A small masked image model, trained from scratch.
Model: 13M parameters, 48-pixel images, encoder arch vit, encoder norm layernorm, encoder activation gelu_tanh, encoder moe top_k, encoder num experts 16, encoder patch size [6, 6], encoder layers 6, encoder width 320, decoder width 192.
Training: muon at rate 0.0041, 7700 steps.
Rows from block 3 of the encoder of a small masked image model, named by matrix and row number. Rows with one number within an expert belong to one neuron, the router's apart. Each number is 500 + 25 x the weight over its row's rms, rounded and kept within 0 to 999. All counts start at 0. Numbers have three digits each. After the name is the row's rms in percent of the matrix's.
After each expert's rows are labels from the 100 images, of 14848, where the router gives the expert most weight on average: "peak at" is the part of the image that holds the peak. Only what is clearly more common there than usual is listed. The data: rendered roads seen from a driver's seat, with toy cars, trees and houses.
# router: router (encoder.blocks.3.mlp.router.weight, 16x320, trained with AdamW), inputs 214-319
# up: expert up (encoder.blocks.3.mlp.up, 16x160x320), inputs 214-319
# down: expert down (encoder.blocks.3.mlp.down, 16x320x160, transposed), outputs 214-319

# expert 0
router.0 057:473533494493541480485471455460487513484473536472525468543468514519539479500529481493476491499483492514507475502475528524490499487488495492530504506526506476478462484517482469535475463517524523485492469465529479529473529535485470545491516494448506490532495538473505494502475489514520504516469498530478501541546509482473
up.14 098:463512476475514486509517521449513511516529522485481526482486488461533480505530538484506531502514523502511508509503460493499525478546494530498491446450542507489483481514481469484532459475469486491477531475514531493497524522528489503521506510470478485527490452517474540471493489516518512532545481502475486516464475485562
down.14 096:495490526425542510488497504532493482479513513507540534512475491517503477522510500493472488495527483481485494533503463502521487535523481512485546477481538508431598500480467546483468520494513518532539502496474506483479531487466455526479529495514487492474540482506542535514468501467529504512526534485482488502522446496503
peak at: middle right

# expert 2
router.2 109:499526438506453521522498489511517483525514522492501489522467509512498489518485548503457500488507495493553477455525513526541469459491491464501505557511455515460506514534486524547450532528547488487533490496490572483505493525510552520512464464498502486516510481471496450499528480516465538506456530518474498505508506515550
up.3 096:472461508530485526452461512516538495462486507504440527500507550502484525528483506492499532476511487526498490466550468505465524515515503476478537489526463466469494490543536525466531468550473473489499487541455503492462498491473479505512463547493520497478499481511497507509495536475479494513515458535527474516509538515528
down.3 095:517524482500572502466530491475521494541488534512503522484536466531556536495458457509439434503502467503501499500516487508548512486511493467519522532511510519511515521501503464548471471472496512519497498509522542490552499511486492458514559470480489515573516494474500457500512548560524525492451515466489497518476495484499
peak at: top left

# expert 12
router.12 055:485533460486538499482480462459514528499484537481529462528475513541536494481528476522502491511480491507479472500472536538523523472480498508511517516526473471473461492485468472529494473508516529442490486477519476492453488532483460557497518499448492483528480536483464512492527507510524497483489529509476484526553505484484
up.0 101:485441502488523505443507526502498524493507462505520481518520482469507524473487500530533501524503485488499486494533534503493504534505512558530467530476502507487526470515517512500535494560504534535504534514478499479474499518497487446497491534489487508506507472483546455533469495460496540539482553516458462517484495520533
down.0 102:504527477490530491486499500487529541490499537497505480492517476528522515544510522504460475456510509436513516476511493497419483492517472440466463541511500452492482475495522490510434513478487491471555503484487465542493476510491523520523465522530493562543517482509492471498512521537510510533558455465500526499553521520547
peak at: top centre

# expert 15
router.15 079:499527531469537514455479515468520528519494516490485501545482461476528501520532468538503491477526520521475497470476492512520528474489511474498456469536499500475461466485486501497482476488497461494455518481501454499481550540493470512483493468454509481520516510497475498475520503543508504534441506528495453528506487522489
up.17 105:478499512492473464497542524488473513511481524463473506513495513489465459520517466505478536516492483446518490492469531485489508498477473483560508460484518467491526509527499480462483498507463423480514507491505483481485549456501540487495532482488494475521493487504507474525501541533506506505476502504526507496471447529564
down.17 108:494478485490461517461506521500498519473506490497502510463529481489488467491515469488485500534509511542528512516502493510501499492495510516477489545513533511506441500535466543519484484494508512471480480494511510502488500460486549538490545495503479537513520533516525442498550504506462476520481492517490483531529497489533
peak at: middle left

# expert 5
router.5 078:477469515483540506455503483491514503473535537476484484506475505523513495517501486465491515507476490507513470486471549508522490544483556551531548492534508503473487468482485487512522494484525500503491482486505505538534552509501485536510480473524500497517500537462545509453477511531519475498466485467501519542502510491481
up.3 100:524488496458496522508516518502480533474513489508459483541496536479468486456492494516502493519494491504535487482545502485558473439467469523519493489503506471472527484535532487519525526522497457483445502483543497485472513471493494480494513504462501507502473502527527481452502508513533467521453499523527503521519522547539
down.3 101:488519513555506545505524475535525493487479492505484495509512514453483495495471531488502500500512527488487570471509523499451476484521517524493489472566534511484493525491497476525504499511490486523510501542477477421467506514518499456495493523526498524542477482499540467499494502499435486488470529448484491478512475511534
peak at: bottom left; bottom centre

# expert 4
router.4 094:459481477484545533467500519532496551526463510494545479464501485488493478502524481506514504492508523506480501567501503521532483519487540504468531479498511517498553491513506482536492484504477481477505519521501478518474548536515494532500549494476482539467492504516517516485505515477528505491473486493520527468491520517489
up.17 106:492512521528484557474460518526525557511544523527477493497540493497488471533480479490510501466521461532486471533494512480474482525517488488476471527501509506533553448493488524459546500534496501506504487469497512518531522475484480501497471483478497506506471479505475466469503515452479496458483525522469521500477533499451
down.17 104:482550521466492452501575493511525494525487486516507549472481532508519525471532529494526470489501533528448499535509496500500483505481513467495515541498499526521528493508505522507513483470485524536456509520462489506477498496512499518538494498522474483501540501513467505510541515473535506503475484504489522473538502500539
peak at: bottom left; bottom right

# expert 14
router.14 054:478522488471532493476490490476534506511457528488504445516457497477528485493536477487495496510480506496492468505469503535506500461480497480521514497519477478494468505513492456533502467498511502465494482464522468530469518536530502565488510484450517474529492498481480523477472488509529506506482530533487491545546514465472
up.3 097:496477486513472514536535485483467510567534511502508491449458492487505506475494497502523475520490489482491514518456501488500555441507471460488534496475524474534568527497522465465481522487482471496548508491536458491473525508504473452549476498465495490501546491509516489490501507530566522491491496503528530478483464495476
down.3 101:508504445525531475489459486497517518518553484458524503491523510523535554501499544536500484462483514510449469513478533500495503532490463526525482486477487489497501525525527504501486492515464526488484516517529547530554484504535474516520536524511497487512512485490511502508497487527555477526461511457558503445553492494512
peak at: top right

# expert 13
router.13 093:498534475482500508487483487530498535507528498542516474502523473521472512521535491493518513527503518527484469504489518481541503503518534518522554500521447515494489511503499508497510480547516522489505491534503474458480531525448481479455490443523492567490517525544528551541495531515486484488535502522515504502476497541525
up.0 097:469478513517523480483470507439448470506501510489506515486517476504504507550510514479464495531499521461461485507498495481497514507543478490498507511533500474506515502511504543481502514528468453487512549508482494505499534477496521474530455467486485506487542537509495490552482502521527498539486503513499439499479507562519
down.0 097:516486503515462569489447510508506501518491527510500487527494497496450493501472497485451509462503472514500509510484499502496509456524518493484478457487507511438531487538512441526532508533510478491524520495476550527534511507531516492492531491525495545479483518507473515470476482542475541444438543485519511491529472493469
peak at: middle right; middle left

# expert 6
router.6 067:493497493555521500508486507451509493484443522500482472506468490550532490523478470487496519495501486503451509464473507508504512564501523500496494505504530457488499496474505456519512478491517469516547482500468474508476489502485498525485507505504525512514511543495462526504479507472502527519493492533534446512504474506495
up.0 109:487487499526484530532517464536483498524493490506497475532483503530446482469503508476455513519491479473504529509494517491538508517460527503525555475481513512492498481475525471522493552526485498499468481528498513466488499552522448476517505517528510463494556473553497508467519499533476519520494450461490509492471524502481
down.0 105:509483514514480524543478497539465548481512464466512492512502563519488525477480498504491507525488493470497486485493512495504506474470522487513517525549515449475531498508479492538537534481495472500517475512492488524499492519484484508544470496465509503530478488531533481488523527501485488498513506492500525454481505484557
peak at: bottom right; bottom centre

# expert 7
router.7 154:481460513533485510481504487507536548498481497500491507475538494496487514494477518506466498476547471460478527481552499523488506554489480498463491508516520487535552510512522552473510562471525500485515504508500525525521488468550514488508470507519479521447503486526467464482485505467501480489493451486503483476474520502483
up.3 094:506477511522528501556483535518509525471465513496500515510477516503509487538506502512547469490530474537440530460467518490529511479492511472502506446542485499473529539493499500520466519477465530472513511515475531465486522491511460466498502476496528473511457497537493511480489503475509505516530472551549495544479480500500
down.3 106:470490525488509533494512491454498554478515475496468510533539505499500472507520467500531482505510510520499524525535489506488495523497527482528498546521476477500493549506483490507522538490474507474548518507492543506474484486465520491456519502519496478515481508489492501483531504507482510506499531485521502451511477460474
peak at: middle right; centre

# expert 11
router.11 121:476477501452512478520529490488492452468524482521489529512483502482501491506473550510550476501487481471463522506525464501497474467489474466504472490488505470504477528488538490464483526459510497492460524532502526511540472513493508499534476550472520509467540484484477507512553508501495483540485542480521498480472481520483
up.0 096:438527489531507478464454541545508477483554516473518483479455506453474523499463527541488491486515514521519482521474492488464509562484491481525536492441508508469520489481473485531530527459471520508526540505509489464488472476516536487509513473500471447537479501510495491538504519506503509527498500514472493497485503497555
down.0 083:510539547473543492518494485462525477472483503526516491491476490470486524495482541489517454463491545487491491502490519492487521496506474546504506492453510458444516454484533520519470492463508473519516527437507536458484511490491505502486490504566528511515480441497498507473508492492506528502536529461516508493516473494468
peak at: middle left

# expert 1
router.1 149:529491521560490489493522516512462470496513499517497491524560469496457477498515500511513530461521520506521513500526480465525497566510503493499514482493511543501546457502514511446495503525468528521520517502473490506526479510476500534504485486517501521500459480538521518533471462509502471507538525490458505488454493495476
up.0 092:513513509530532469535542514448489441499512558495486471478481459486444570494499503466503503473498515543506488485521516540478510549461486465510434483502478481533505525521488489467502475511478488509494517468524530513534535509492498506515513489533497544503479445511472510451490486496491526497525510487544479516468446501531
down.0 090:512478509488472535494472499500513567445485482497527507443489502491512459560517445509508500502486470455504523510487485511472459471456525517518547492473479468501479474514500542488518518475477474529484471489506527484476518474488527493493506528521516469495539524422502513511441524539452491510509491488500472497464514478535
peak at: bottom centre

# expert 10
router.10 151:519505496506463491526489527515478444507513473500505521449517550530439543503509489486519489549493517520518493509504508499422479506475502506498495496474488501509458496496461505497544501508486559522485508517538526492514503486477514437510531509510487504497477492532540495506492478508506503477543489497522522499471472484501
up.0 099:530523513474534465464514517482486508473467510521534478487518553481510500455497489472481472484494502430519489479504492490516496547471464489490458501492480519484490494541482511510484497499513457511543502497532503472501528476487528521499495529503503510452487437473505479531483516513478514474487507504504507528463503463516
down.0 103:513519504471519493496514507498489481476526473532533511487512511501481522498539519483455521458502545502475473528528499504455516498454526524498514536502454493527505511537483470504495504530490447467478477493454433481536508503496504475494452482517509549480486517492516464512515497471494531449526514540494500511511516489484
peak at: bottom right; bottom left